{"model": "multi-label image tagger", "dataset": "pictures of board games with random positions, seen at a slant", "train_examples": 48750, "image_size": 64, "crop_scale_min": 1, "horizontal_flip": true, "cutout": 0.25, "arch": "shufflenet_v2", "norm": "batchnorm", "activation": "relu", "depths": [3, 4, 5, 3], "kernel_size": 3, "stem": "deep", "widths": [160, 240, 352, 528], "num_labels": 11, "init": "lecun_normal", "optimizer": "muon", "muon_scale": "match_rms_adamw", "lr": 0.0026, "momentum": 0.95, "nesterov": true, "orthogonalizer": "newton_schulz_5", "adamw_lr_other_params": 0.0015, "cautious_weight_decay": true, "sam_rho": 0.05, "steps": 6800, "batch_size": 256, "epochs": 35.7, "lr_schedule": "step", "warmup_steps": 1360, "weight_decay": 0.1, "adamw_weight_decay_other_params": 0.05}
Rows from block 8, named by matrix and row number. Rows with one number belong to one channel. Each number is 500 + 25 x the weight over its row's rms, rounded and kept within 0 to 999. All counts start at 0. Numbers have three digits each. After the name is the row's rms in percent of the matrix's.
# p10: first pointwise conv (model.blocks.8.p1.0.weight, 176x176x1x1), inputs 0-87
# p20: second pointwise conv (model.blocks.8.p2.0.weight, 176x176x1x1, transposed), outputs 0-87
p10.57 090:532502473515539495507498511532529513507522496483519475500496501486552523501520477561493499498498517461528538494467475521560523488504510567506520520546493466466489472504503500494499530491520517513506467494500529489490514527488462475455493519529554499450477434509488
p20.57 093:526526541487505535520496455481438533503494487504483486481518505495486443521504525516495513524504456510464493492482474497527558512523494430500497465526501505510498456475547497497523516496490480545522486483522541503519492510524546531482455504515484543438468532527480
p10.58 097:501481510525505501540506529535485445480479511467551515445473496491507501465532505539498445500487498488460455476462481480486475511477482448478481465514520521495525487495499517494482500469496490521485503485530484477523478492510509505492526506521468490486499509541478
p20.58 110:471483498536479523503492496497493530502511485477498491540488529494517540483500495540442519511511515478495477527521517496551485492502529493492504492496536494488483527556491463530472484508495521483462427495459520491542510537503449510500496496507470494532513528506449
p10.59 104:515505468515498531465484526517522512503501512519508493522500512499491512501494466483523517521514534515495520485566452532540515526491472483550495449472501505500452476502507530500466511500510437466513547487508499519523491471512508515499504526564519482500503515507526
p20.59 095:480522485476479465520489480507482491502519499511496508506517478493543487505555520501466469517552510540477485483489497545470497461507519512463471506552499516486534469490504464541511519474493523537491522536500541504472464494472505485451489508497470515555508470567486
p10.60 103:471500467557524480457519482483501511492491500496506529503504484512486506494512565457487511513499562485533457525493494520518513524494483480472469514478499496495529510517493521475510493502488501516480547493500505516508497480558461508491477470452538506497474463547473
p20.60 112:498560537500459529473504460530506512550476467469498488505475551523515498482492504508475543516519476537536537485493488505525509500499499480500518505480505499447499499473462494466490530474522477473463524494504518516544510472516503499492547484471498482460468522493488
p10.61 090:475484514498493490501501489466518479501499501477440492472522512547465500492570479512502503486517517521517476530507507483478507485531505516526481530522492478549544498496485530519475507487457555492553476506499463512519483480525525486520486519529533493512453529514559
p20.61 091:542499487480470501494473513436499516518488531507507487484498495569525530575524526487507547477513492449535492526500488549525499483491527492481474491533510492538509514510503504514530498463500488501450513480509510494479488526508515504568472493529522477527515477506471
p10.62 104:500500501510545473495505541473498465514483469501510496475491493498494521489477469493512524515482489527483504498509556503496522495508487492451507476512476491499518465459523488506550501502473492486493528501499509481460490490487544513459497521489509512499459486510511
p20.62 102:447460473472514528512519495499506519519455504503499458519455528496515514475492494453496485462506469524530505500560439504458521528478510492528492510549533497529490493502465508500507497508503499509540504520503477456511511510544524490553456477481518534502503471525479
p10.63 106:502549472466513494532492504537508476495479486508531488477491485486479444559513512495485491520471486496492494433492486505506496498519534469481496484528518468471471483455510488533484498494514481483460511529500504462476496502466518461518455528546454465485507531482486
p20.63 102:507517478502423469513466462469513471491510502478490489483485496484485491503503479480486536469483497501562497506563539515519511555505526490519520508523508515495489497518484501530493486464545486491483488465474508517532500551471510510503451522524505535526493516492462
p10.64 097:491501480502515491509501486511476534536483483470526499502520555506492543496502471489515494511523528512492525511506486505514521487540508467442530505516485468515505510476484484491479463496490538522519459543539517506449513474497483487533495493519467463448511478517514
p20.64 114:532522505461497456509499490379511512546534540466489549511535511503522481483517518542503512527481495470472533518465455546517535513514496481490554530508486497515539502478554505507517500501496484530510512484514500498496494500490467506496493479498520472517509512476500
p10.65 102:504496506519452497514513545550468483475462503494507482475497486538433498523467498487524506503530483504543508490500527490502525513521481474533472563497509522503474526480434484502524519529494441507509507483519488524544528485466475506485502475493557503509510512533537
p20.65 102:497520463521495475521476504485487484475505475470524498494421529525512443544489516529491536525515497487521496466493509514521459462461497467482485522483510479483487509496473526485527482481502499515464470434522496501508458449505501484480482503478509482489514490515521
p10.66 107:475471481512495490553513447461458533518519465480481469503543529476492501523455510528471546485486567474518492464447479550493482504503502462508514466507509505516491524476540504520531494504498510539561510522505496502480436484520501505484513494510501475495461513499475
p20.66 101:516539475472492522496481486438500566503533498457485513509495552520513501506472504492512518517513444500535465512511520526512514495476501508491466479490531513525531515479454495512535463502490472503456512534505459508527487473534489463502491519504467486488493532523501
p10.67 087:492485487479524514498504526497469485507471486530482457485534527516480482513485456484478471494503533497486488519497490499460493525519499452516495517496505503466532501534475488471480532488508517513460466481494492553496528507501525475439506498470548525477498560477560
p20.67 100:487495537498513560510490505532504510525488530507500496472514550475509502515445527469495525484507440480465500528477507508521526498488502511535527522532513479479514465504503512531529544544487501495513473498526512458522486518500528499483550450491486487523432526481486
p10.68 102:460498501463498489479509488483470487480506479487496511509480543467531454479548478496493538496465490522495509480485480528506448544516464471497540501500490470491498512507488494482500506539470540483490447485452526499450461544470480471501579496468524489450506463505461
p20.68 103:491495497485496502497478498551495498486511546550514457504455473494492485500447521480494475485490520487482495479511527459459466496453546491488486481529518465494505495536490487507508512507475527521513474525491489518505505472531466515535471491556450467516529526483531
p10.69 102:485491481518497488468469523460522544502539507478515525506573536496487528514481536502524491507513517514562489494492520501477469512473497507490504524426502490453482501531481462491485500463522566485449477489520502520504481510495463528508506520456525487465507485509512
p20.69 101:489532513507499479494486476495475514538497481472501496493509518516495501475465543538464492543494504466491451471520510487484529497552515509490517484557500466521504506487510502466501512546476562512520478514502485452497522486479526449464506517479464525511516499495489
p10.70 091:550529516497496476531487515538470540473512524520519522493472515496512510528543490547476468521534501592483504502509487459506512484457477501507506508540533496465471503479481491505486510473563515478503542508484527507467526510487462458502507509459507527492477514472507
p20.70 094:537493512500536497498472498503519564484449470513500508494537501502540522478484515508499486463480521507494491476496477452525506507537485498484488462477477517550464548497525482481489495474489509505537515463511488505530517480558493470507491501503480466503539506516516
p10.71 099:515472515503532480512502491497548480479484478525489524508501486507520520534523479487491537497504493507497493524502506481488492474508505469479526507504437512526494494512566514498532544504507441539545528492487533468492527514455506509552514505479482476499485541459504
p20.71 100:475485511473519498480514559495534525488447521514469545450487485495510496526502523543517524555465503511472471538493505499474538527510524550525531525515472486477467513503524528522475505461509478489465484469471484539480491495475493508468500512536510481496493512559539
p10.72 105:515510474514466474521502508467465487489490547515535463459510521532497505514481543514513494517476493490458498499482510531506467469509539474493548500522478515518511497497501513483543502471502497475539513473540510514493554502501513483516475511506510519458549487550528
p20.72 091:466479498462494546510507480495522523524509463536477516496495491515510535513504465518476504539484512499507499522448466484498495508495509528517539530524445487484477489515487563490506518525492549483513523493508518501462466479517492500496528500444523483564517510514513
p10.73 096:426483478604521522510517475487499492501466452486506515490489489482492506468472498461463507472497516480514487499467445449497498499512495507502473511534502507462467487507519505507523450492491453528510522463510519504505481458468464561494494488497486510513499517458508
p20.73 102:492506522520489526479500538465485493480512486510527442490527507453497477465471499539522489504518470493473492491495493497508461482477526498468482504489496506476488490471487511506517530509507536505489506475479535500508504520514496527515462513482505521512508464456482
p10.74 104:534511509510473479518506487511518525473490472489463506506493506479473474557496520539471510517532499472517568543491498483485433483483506499480492493516512488461489506466479500483502548555562499483564495488485468486540455501449512508487481471500483469536469538514479
p20.74 092:493522495481467501507517502505498486484464457541530522521476468430492510502527503489467481491502465479511453475501502495523512475481494496518471483487486508514513503494493501477488491529495485544509488560525516482492483519508468442491492533486509493545487512536453
p10.75 101:487523470465525477555513479507523480509503532521460507495506481491449519526506516508526518491508457550456506527422535505459452518511507489490484503479513455484499543458455516534553510453489481518524503490538484476488495456474495520514468534462507490459490501515482
p20.75 102:516523511442503488511537496466502461474487509500501466483541492529484513463493539530478507519498515508491517491487463530475474496500563515544482485487537473488478505484446505511541487456458472507512537507496558468492502483517531518532470461493525486527505491523513
p10.76 094:524469470490493494508509559518508544444510489512491495499545473473519510516541495505465498472514539442564471501525472518491483494494518525511487545536543542502453512503490525493501537479510512479454511487503498539498486519491485485510533489511506492507505508478463
p20.76 101:484455517497518478523489515531509479498483552507480490474471520533509452502477516511504476478538506471524457481481511473464501480492517501500482504514475483458487482482504551508461495485494495487494534581513539523508481515483498516500507503487478444485520490466507
p10.77 104:541511507498491522488519487547509456477486501488513464456498553478491519504519505555526476438470503459474463506525523520485521479475529492514509498508476498481492504471498483486481513554534496488546474479523494507495491509539476457472474498545470509516492513555516
p20.77 090:518509483516531525520462479482478492474525498522537482535545535484499495485492509508476513521507516514515530518464532448513479542469505549502489504507477487485491517512499539482505474473487508491513563501494516528482482494522477471498459469510496478566479450519522
p10.78 102:515502510518491487539468470475473487523512498511502450516488496536490482543427443532487484476483474482515512501467526504482563521508471442518523494510514488525486518560506481487471495486488471502503537458472514493456492533505475469483501504493533468504540481482534
p20.78 109:495537495522510540576505515490465511518511502509472488481497518506533468493531504539513468505507492550500443510528505448506473464493501473483499496532517581495520497499480491452530495534569483570537521456557527505492466552508500498504464513463483504509492479495507
p10.79 098:499569486464518514509498547439524504496540514495500480486506482517517505509514486498468523465484475499464535483487499489511485524506465476566438536492499488536524486478509492520505519462534494518523522487505468486509526513475484524528486505545474503475531503467517
p20.79 093:472525526501496509501494573471454480484482480479489507533508497544481460528460506477510503501516468544531528496534526473545575530500516537475504495495493449508491527498535497503491512506510484485517468525495521472489521503513473511525502504573511494519473501574499
p10.80 099:474483514496495514557513476484509541457521537459501518555519464508494476478543514460522532498531483456530506481544529491506495509464481470474546495466472530495504503500488511468496538503477519519487528503488500508529503505522505506497478497444510509499490513475479
p20.80 099:515508520556508507493518489519490483482471520497484479490499508482521503472494512507504503503502530481535461495500514501468515492500511462531476536481522539496497519561499533474522488486517495478503536489498465532477487478513559545521473494514518505520523446527522
p10.81 109:493555488467510481510453518480470525508523477496506474490507497529545499498522491481417516484525496496503495487537473493496502506511462502508503462490506480530484465512491507497558512467487529508560481494482517505503501489476468504520520468560536498520535494515487
p20.81 107:475490510534514447497532522484484509489497513531500540538484506507524536491490519521509551504467482460490499449508510534504483501519496509490528476490515493467506510454492488489484524458554513526517498487544506509530530487520495518522521495517506492476504478453478
p10.82 102:501524509507507495478491503515505538517498493500484498484485522497502536531501536511571509472496469486480514502505455497510507484488491497485539548476492496468494476473493503478486494533463536484513518510522461504528519514521559537587534516517526552499514488495500
p20.82 102:500507515503528531515493504483506519510489498484465537500470559515500481552558488550502515535513512469506511545476513526503498495536494505491526522529515517533510533488508521486496511482467498496488509489481563504545486492484499482490481522496467525518489493567525
p10.83 104:537483527512515463505494542450442522479521494506514476479507506498501514489478555492532513513508472541463539508507533488466448531478481512511487524534534496492498485509477490500503488480526514525478462459511490469481477519509507504480473507516506470578501517544555
p20.83 094:532480509463504489508506446522529512521483527524462459499469548436518514545497505515512490527522509510489504464534493515495506519507448485480495508492481494468453494475517512527513513501488524454494485502507484493523521472477523528479456491533561528482492541512475
p10.84 104:498508509484506493516510513473500532559514467491442521473474554501556516464481540511496496507477495524496461506489535478496542470507551535505515537483513516543514541452520532497465471535468515482490467520515493484519475469494514489504521508489477498481531490523495
p20.84 103:508478519503513445535482507484500534495441489485474508491508518473446503478503493544525500479495507480429495496489477504486492516527524517475539491518540478492516505476526495532493450469542467482472508494484502513542495468523459471505510513561464500494486508510475
p10.85 098:499512514519478491482484518501486464510460529514510476460536495496531486522476545491542490495451497522455485465461479492491482509493488509458505507533494559512463540534498498453488483451489502484505437522534458486498506465501460501504485530507534467524495518503473
p20.85 098:473505496509498478482505473484467498498546496546519479507520525494472545541491513537505520489434496442478502500544475520485526450535516477541503490438498470463494499510498504517528473489509489499470513489491444538511493531503539505509497493453511537535491514461471
p10.86 096:461467540500558544525465533512500486476490471550522495490543531501495445499506492494493468519514493509522470493520463499531534517490516508534507465487528472507516482490497469487495488488517496518497513499484480500486461550502549499470516477504497507482523486547515
p20.86 104:444500507515518531548485542466496521525508506469500481473528504560466500447505484464492511432453482520494530515545498506520506494548522474521481489530525474534487507462502495541514485517503480493488527536515460494477503529482497455499538512462509476486495525522538
p10.87 101:495480520501489482479492516466475475532450502487473496477474484488482479515525509457477517460527485492494504465480477495512484515491529539492510525548484521548516475463485524526507507492460506495500459497501476451481472500487471548484499478511524489505516497505476
p20.87 100:531506542543501483485523515493532473523491519497518491440526496498450500459507507499509463475500514513486484509521466513452483508511483492504520514471497554497524520511518554495491503506500531465520546496460552476478516488543460496515470507511506538536489450509584
p10.88 102:508485484499502494496494469502496484492460508486506512474486523472478485506490504471461516524483495465537534456510462495512517460499467479489559478517496508548474487507460533469487487557482514513465477504517484473525501502506446496480489504457504485505546496493489
p20.88 094:471493467503536467545510512495498544493494517469548507483483493517507543496492453531531487478518516512507523477491482457495462491491578508542484517477505536519495512483522509479525513485470487501497492490514500450545489542513575529487471480516483499503522527514502
p10.89 107:512517508508503494441484534466502474477469493498524474513487477512508455483448482492550493452481508498490498488505488524481446489458514503480481515493531499471495500534544488510494480494490506557500511498481510483497522441495499511514509487500522462473501495502534
p20.89 098:524552530514518496494468463562510515491460490482480459534543495517468524483482520562490473512484468495517485521457472541467485561495510477481480488503495488492547494503477455531487497474500524505562470493502479508501460468501455493493459529516486488488518511532491
p10.90 106:523498563435504521499504486486475474508518512475518500473500476499521501529513511495515482512513509492488493488561475492510514511526508495478494484470482519507518531508491516524458496495464484513487491543491495481528509531499496514489486489502444498489535511539545
p20.90 095:450463504486486511502504488512504518489516520489502545533551472491515466514457437470485513497509502474475525474466481501501536497509520551509497499502516491529511487527437481517484503513508500523499491468532495540463455510454496508477526507499488475514472499504521
p10.91 095:522515472503492493437510475460487486506480502481519523503482537504474527503521489494487513528471572494531491445509492526511479508500493539545501510532536476470501498519546542538480476485502540481535438495494525524512515504497512457508524532501517521491518504461492
p20.91 100:523483526494521479469453520543528517484475498499487446524512540514506496503493512483520525484500541487511481512529526482521495511524510474488512529529548488530503539486539539509519512505541502501517539497477511469468506527487463499536515484497502475534537482476484
p10.92 097:532538507540486528525489519522503554487500501483492552497525499506491527494477535458443504487470528467503481478463477479484485533485516492457456533498460479487504502534483533495511506513528509486477517462569503466461502488484521522541488480470498466514507479500500
p20.92 095:452463513523508464500495486543505540498491505479520497464508505476496525523518493464517542468502480479440502518495465478513473500511518478490486453502511428508534538512539507513520528461474500508551493523528493462503527536537512510508488488514507512469485474516509
p10.93 103:471487505518506547487529503522550518473523498480537529480477519527470483520480527516482518507468521496520525518485506465467500507495491531510483519462492468462509502494516486542510505547481477539503485533532506503545533484533500567495508536493498512510491489489484
p20.93 114:489539437500513517473505491487506551454505495512540498534522545493535466496531503510488481527495537533507495509482493440424503489558503516519513517509503494521535534513479504531507501491546517538493526516475507499506492478489496497466478495474483513547495492511502
p10.94 104:473529507476472492505483494467545486508505525528433503480477521459449449503517484540527472489495505519478484486501500536526493507522503514517489472497512513489486541480461464510476437592517496476467460475488503453516546519469532512488488503515473477483494517509479
p20.94 097:492520536515501507538487502486467507493502512513504514479502490508490504518473474501454510514491523487538522520545488474496462489491526485490482529477477480507461519524486523517505500472513498505496501492498522494555481428471427514487484480478495461473507493537526
p10.95 095:549479489497503481462531473509514553528504473481475483555480484500545499493511485447493490548528502509496482536528510465529504519514531452494522474519516460504475489516508460494529496466489473478536538505496534544492501537557503481442529542487493472503514502490498
p20.95 096:512500510551474530517509538498490513495504509529508491499491511505534496528528466496473515518525495484475501510490503495514507502514487478479481485452504510537530490472482529507492481549512543512491520479518489538490543523516533522504531507510524530521500492462560
p10.96 106:479537496503522489481492452473496566490498502498531476509483507495484469517490481495495522538485477497466489470471495516492475518505507492488545522449555497557481474517498523477528516480499482487495485509450520475547511535504476473488511519504497503483485528542463
p20.96 099:520545587501475481496482489512548540524483559537487490472549510532547489460531495500528538524527444514507546498502506519490476569511482517483499498506507463496479485505484501499488496515479468500493472523461533511493488493499474468513527480489503501492443494500542
p10.97 100:546497478487491524539508474516526507462448514514522508505508523509469495542520572480497504526470482507558503533523502479485488506484474461462468483494480511512520479471536475487504430486540515480520512523467520492510477509487524561500476459477472486517518499503513
p20.97 098:501457531462541525488457515502542538464524513509530477532534526470511521513462528488497493557459526498527504469461537468490485486476507517477477492498502480508510475491520501521488497519493483493483550475561527515546442553466463483510527519537509487507528531512486
p10.98 109:480507434491499492571483537498502519476517484485565504458483475490496486494530481495433527508467508516439506477467471491505497477492516485502505470518491464467464511489484520488500480488496468538514510508512528500492497529495471520534503512526513476452540489462457
p20.98 101:487466504500514510546482446498543532503493484504471448463535514471529562492497482516498516534465477520491488499495502511497523535519475536485529513505506492477469513517488515545531542490508550501472513541532465549513502496502507508482487520532484469518547501467473
p10.99 110:504481558510463489487541507500508512487493549521486465561527521529495530511488532479503500506469508485555578522475521497536468490497481496482553494483509497500502491526480525470487500458526468546516501462485505471491457482527490503506507506576526508532453470497514
p20.99 103:501510489495487506483507520490482485537500483502537555488455487470530508523476447507443512489464510521515403511532548516491489489497495496514506513488529465504476490525508527495455494424478515487501492561538504488548478527521481499494459506516493476506515508456505
p10.100 097:486427473495490499484504528500519499503487499517529525515494531515519513464498525451500469556507479517525467504464500494505511489501516478528494480528470508481469480490522518509506532516466489483512468496510531511532536509508493500485504446540481514495457505514525
p20.100 101:521507452513490524516462485490520539533485460473461548507523498487507474493494518548524465534546541485497537530528490499499515536521490512506510509455513514534517494483510489436463524536517495515494487438498500561494474467480507456503508505464480469501509521506524
p10.101 098:529477486495499468488524498548530548555482507502495476477491516556478550480502502524433487511473538506495487482486500454489489487511512505465510487525555448495502506495480517547503523512482527519495504510486496512483496494468462482500489526548544515487496522486498
p20.101 107:478532489515505449484498527508455498500490509475499513517507524519520508485477487504546520480501535509516510536499513506502513477500484468478508514515520496503481505497454511535479564481571554464527463488519537499513530522478500511496492462501513525514510500518510
p10.102 108:497459505466486486534503480479491545489477529493513513463491479525509526490492531556553508494481458468509516520468486499535510517490567494491514514515509486491490547476552492554517486487513553497523487494504510520503530501511494518495514539484498547511506514494558
p20.102 102:458552536514474499450490491515475522480442548514501470488501503474450506513496519492510509467504500538464495490495510475504517488558496513452476507464531511459497516484502581528524501496467510509460494478511505512545478515516509533483470480488520485476497503532507
p10.103 103:512512506553496537526501503502468542552526457492459473502497534490508492516504444490480525480500465510479493491493504503494539512485455504516492479496515493532474542446488533499531513517483466492527510493522521495488518464530519522483525486554507551503559511481476
p20.103 101:526475491524449499485511540480486496491547509523487494516503501479480513464528465508531494461545517468484484541461521508474504515493490497487509507464515529443463520483485523531503541497516482535544489504540512461499467468460500479483448509487505526526474521466440
p10.104 102:529524527513482546476509485525474500524486531535472498483491495527505482561501502470521510484524545474447531498515527516534534482501485475505441483528506481484474498503499531478500503496486483506498457527522506420492481512492529518492509485499497524523495515493470
p20.104 108:522534516489502469494545467505488469546474489482481519523516526495488517501486500476501514514453496490473476475567540509508537483503498506521496500456503485508504451485506482471531542501524474525482520499459503473519509508439526469524501556524495480532508528510495
p10.105 094:530462468489494446481512467497483521452450471513542492532531544466474487498471496483500477501475502514467521511469440519503458522508480518499500531513460502511453491527495476449485475538469461521460502516497481502454508461560504469504463503504494482506468524479466
p20.105 095:541471463494494504480506470525478502481517471533506495435530491478457531556499494475497493471483527494454513476491506503511564487479511481511534435525482497510468544487539475498476558512495487501476502523518470487500494520512522482449506505498469448497511500526463
p10.106 100:536533477490505485523507558526470498489477483489517515501529559498508532500496532520463482498487496492481499520498490512486516524504455508512496466519479547488474485445537501508506516483523494525537520465447548496492498508491463531517512494554514518490458468484481
p20.106 093:494487499495541491477494500549490518450508484421566568542494527498503474529541442449474501529497495533547543518521499508507476501472488486466481493501518462456524530521474556475507487516471489475523506487487493486530500511482454501491477508472500476523455480495491
p10.107 095:491557496502515536488466520495493445474486503527475506515520502492526502530515497556526570493529492547481497533490453494506511489494483505504491479462476488490469504489505515510468548501528532513529523496546496492516533485485518480496490506481521487471523499485483
p20.107 095:484480522494469476511436486460547475538492538539467534517481534501491472517499464474558494514493507518491511536504481500529514460498520486494519562502505495486526476502530507491532467478521534501498481524481512478500486521512498475480500531505463519503476506520511
p10.108 098:479479483459523477502502473519509554502464517518498490460506478540544490475479504490479484488496479486432504462515526504505484497573496466512521465472453489515471522521533542523515520486519496497505487517513473499491521524475527466505525523485494518508520512528512
p20.108 112:490526538527484470511493510496510475477487502509513523504474507482511514506474534488511535483492482466518486504482476495472481498531509504493506502524483483512515487454492482466527480501561509486530524522483495515547526489492485489519502510477490493490489472488489
p10.109 090:483567531501537524500472472470448498509497474514529474492527495460477468462533482499475541470503496535465513523549486521470468513499542488501505512515503532510506539495520495510505501471551511465517509514519456494462483491488455563513434474521524519459522500497493
p20.109 106:509488519524512465530447483513501520518561501511497501525518516440496533495468482508514494482460512487499513481503488492463485453531490475546531516471500534484492498460516506506554534483468541539499493446488492455513475491478506522485503484543491504487481498446532
p10.110 101:493475527503515538498452494505495489504508477468451492539512453508499498525486495459518523537462545518475498458485498495494472494498516484493501512478441523510518487522483516456497507495517514504456492539477491496569438469504501454494490518487535470516483494477527
p20.110 104:492554472533523484490526489494478508488511514522491464440501532501544496508471521461486527464478491520537539464476500495506498463507494501455511528505554534478520497470519538498504512509536468513523497546493526471481487533496471491510482483490550511534521482507475
p10.111 104:508523466544465489472537489519509500519518452506487490512468480517479488488487497507502527496510518492484478484488473498467521534481478502530489536504561503503534491481461499450526480527522510515472535493492507477501537554493492490520514523547519534484482475500561
p20.111 101:489568479514456516502468526482471493539469478454503472475488506466479510512502488466587509506494500515470493521467487466493514452494497504533463488498493478496513499472529462453483527488518444455490467503482503504508533509505502533466501500520508517501522485491457
p10.112 100:499492511508506498485493482477535491482518531481535484469508509488548474469481488486538476509476513517552450472530472488501487493539488496535529545502485490489467471489501499488464489523536530487514437475480440542462464456547490554462491549483540493424503497462478
p20.112 086:457541547485521479521540526481534515488488490512469522463499518479503494525503512485491515499491470477533476545484505507485486514471506459471493513433544503495511505516524496525499501522490485493543524493462489513509544474511481507522514435545482504488511538468522
p10.113 093:505529471481526465480495457490514499483507531451478490457465518512542490516533486564488499535518526494510527516490487498493492528536492545511497534523439510498501535479521497525486497517490521525483496469450531497497499512503506491512548522469497509534442474480481
p20.113 093:490451490508449498485434521534513512465566498483498564523477530471519523466534508514501482497451557480471485520493506471480472468497488497510468495491473541503486486498510490474500522523452454497480479510488455505503505526524494455481509494518501482457491521469490
p10.114 102:517523442583510490504490496524511508530495581477512523504492523528517508536521492471483523503493473503461481496485541493506515496519534508484511484462459512516543491495513547499491454493493488528474465528455494483536495490497549516488484501502484483494515494498510
p20.114 109:446493485534501496542490479468488535532521451529555487469483482531488521486513473481495496492531481522501447491563494442485490520506481480512493464518453510514479508513487542505522485549523499508493484510523521557524531502529526473518522536513416473536522544491487
p10.115 101:503456479506499516509530519490469476506492545498518468496549498496509487499462524487485478462420528500525501497506457503474529498439503480524509509508498490480516517459493474490457489488482526477512488523505518499525482516502514477526467480528506497512486485514488
p20.115 096:457450458485511483499556554537495491464490510413546486559471482460496531494491519517495521558451537515561549510511472508472489487485482462489507507492547500503511504540526488525475476486512522487507491483477500528468536497510482447512519522502523506520519496493500
p10.116 094:485451478512503458462431518495468497503473524503485477491540507520539503490512471493513486502517491496490467494498471440488506513557483505507479489522502483496476506533483491497478528501493482511480452450464497459484473565463515454501501517515515459457501539490573
p20.116 113:473469526535484541535461497516499551495560507513497525497544496526493449501452501510529513481485464513521514522520506474543514471523488495511526510490512481482504510572560479498525504478514518498474531484518494492487538484490494554475479474474528549533474479497485
p10.117 093:485467539505475471456506501523524523472472537493468474493498497460494547487511494533483500468495515501506506499530530493488477491531510491512482514481483470505490476553498513508485500452533523512483528510532514496482526494519495500529491539507502516504511519448495
p20.117 091:483527474527517480534502482502533503533485484485492519468506520505484542530508483495430516457510528507527495511542518532505565539475561493503525534488503492517468494487435485513489525495508487543506515471492491499475452502523487483511478521486487519517504483481477
p10.118 103:517492513480514489479462471528499471482498524519520524505541518523521509516479450524473527504436521506505515503508499468527513538460506524546531482484519494538524485498496489521503504547478452494498520521506490473524521560502527467502485474495466489509521546541523
p20.118 101:530515502492476496508513446501496469509480532531503486484532477501514481535500541520530511538497503494480472446493476566506478569454528475491525505488476496518525500517533517511509482520500532486466482480468545516545495468516476457486467459491505483471507469491530
p10.119 096:523503520523507562492507487491456507504533508474516540524500498479503493541515504477480524471509533518485550543500489505477529518513532501518508496520511494506511463510525477479507491493476522550496554537491492526532488498483522514520514531513517472533513500468516
p20.119 100:516487523510500485495485523476495529511468574469484480511480582486533492454468497477487531496537479523521528493491509467525501459485490461473516480528478459515495457445500496476541502479500478502497475496496513477465491507521524501508466497474476510515476517448535
p10.120 100:469506474529548508556504518500499506488492495562463503513504520464520510471505495521443537505532543466463513523534555498508490481480511514477483506474573522529508479520489534481469475506482503512535499508491474515486520516553502475469497498474480493505541523519530
p20.120 100:471504483524528495515484481475504498488543512523527513494544528515502482522504517457493465488457504500511536536517488544499511500506538523517501524503477531523462477470479482467473510491504469487489468500517528473488505494530509501483506526523523509515483481528494
p10.121 100:496546471478508499458505473471478486482488481551489466473530500520490587465518490484462525528485498515494478441496513482465495455502498522517476506476478470494534508494430510508549489422492539507507461468504506525519506539489489522539470502487471492491493518543503
p20.121 096:492467495523518483524498501544492479461474554464481462500500483467496474515459510484502473544470493478505483505427504530490536469510446505521515479506452477498492463513481492529479534468532512472525521491494477551481548519426498526488511507498523549492485533511467
p10.122 091:505472491495432512547513504514522508496459508476503510514499539467498473486523495469530475499484554495559504476474540504501522489498465495497483530529482536502497489504500493432463494511512529523497477512532450524544475521489546486433488510492474495507527474515536
p20.122 110:477519499506523492494562501508480495465497552472514514517506480473461485472506535489479508464472512520493505459502516535486516484494503525507465515484455480510482493496515477518513542475511489492494532530475505491502500490539459522485509535487475540486484491514466
p10.123 100:497513485514521530482522524515500543527532501476462534441482550472501500505536538469490477512508513495499540537522523478532515470508501492515508529453514521475470516504503459535475480495491469531502496476496494502509489514512496464502507496500497541514534517470472
p20.123 100:548472516516518498433451457483490526466543519469528489545541530468483521500499510487515542504515484505547489533505510530524484497509465536508491512443507486507547495509505499503501516531471529496497475533522522516543505510514465474479474517517519541483502503521529
p10.124 098:542527507525499477460499520481541513517462448502483484529532476507504478507498499508508507527519513511520486481503493529469465520490489465515471486505510467493533474499435527498505485501529443518472491508491510509509488499527484477520476501511517480508525502498495
p20.124 089:497518504518541480473470476559502515498438479492508541461472532496458515510468492516497510468441466474515527546472532483495433517488521473511508488489519480528520489498530460527525568488507481475501508497497474525531489483531529509542522472483459533468527494514473
p10.125 096:518518451494517470503531494502588504484506510531498516493514526507502496516501515458465500506499516523469529461481471542474443489511455471491529502498480505468483450487482521510505560472538529441490521476467508530470538496497448515518469497461506476486519480509530
p20.125 095:514521503517537525479493511483469478486476523498520517537481483504515473498527476498506466521474494495516544504478450533526506518465516497517468459471493512484522482488454527494463519520490547492503493529499525489487494488514484533478502493495519521511477507517514
p10.126 103:470497488512490479522480464463500498468511492473474464512507531518482484504446462514439471502494498462477467479468485489506496506522477498462508491532503428467487509513492495526488471420502497501499515480465491484512515476478484473493457471485553472477460540474486
p20.126 108:485524506494508472484479507526515450514530517502555522495485424499481515496494519461515525499499494513473524453521474501473504530491539505503514510525506456513490435519484533497526488461516546529551504478542529517551537502512525487472553458514502513508517513502475
p10.127 105:512461486512483501462453466476479553448495486507477479494530491515535501455487482522474502482483514506493503481524497493432524460538539515522540507534509469501472458484487520490487504498575469489526495452469500496479520511517499541520496502433518471472541480450483
p20.127 093:488507497456536498529494484493472501468512490479473500552488520510459496550498479514497542501491513479495479521543520522496531485452506524502464486492522506505512521546498517457540501490541509506501497475509508500527548514459500539523560505512463486463507517521474
p10.128 109:531481531443529487502494516506535510499480518502500482522557522513503455535510488512479514522552514510476541461471501509539492502522498504518530491499508530513511493461514479485477505510514466444508539527497481481485513533498492473487484513519475457503457492468484
p20.128 110:499473483509509521529438500447519488488486517467504497497504506485452494501532526516479427499495503540530514478491502487558513448520525497536489496496465479502493461491514520535520470469484486508502500545519576515483482452489508497457495497460495518578501498502528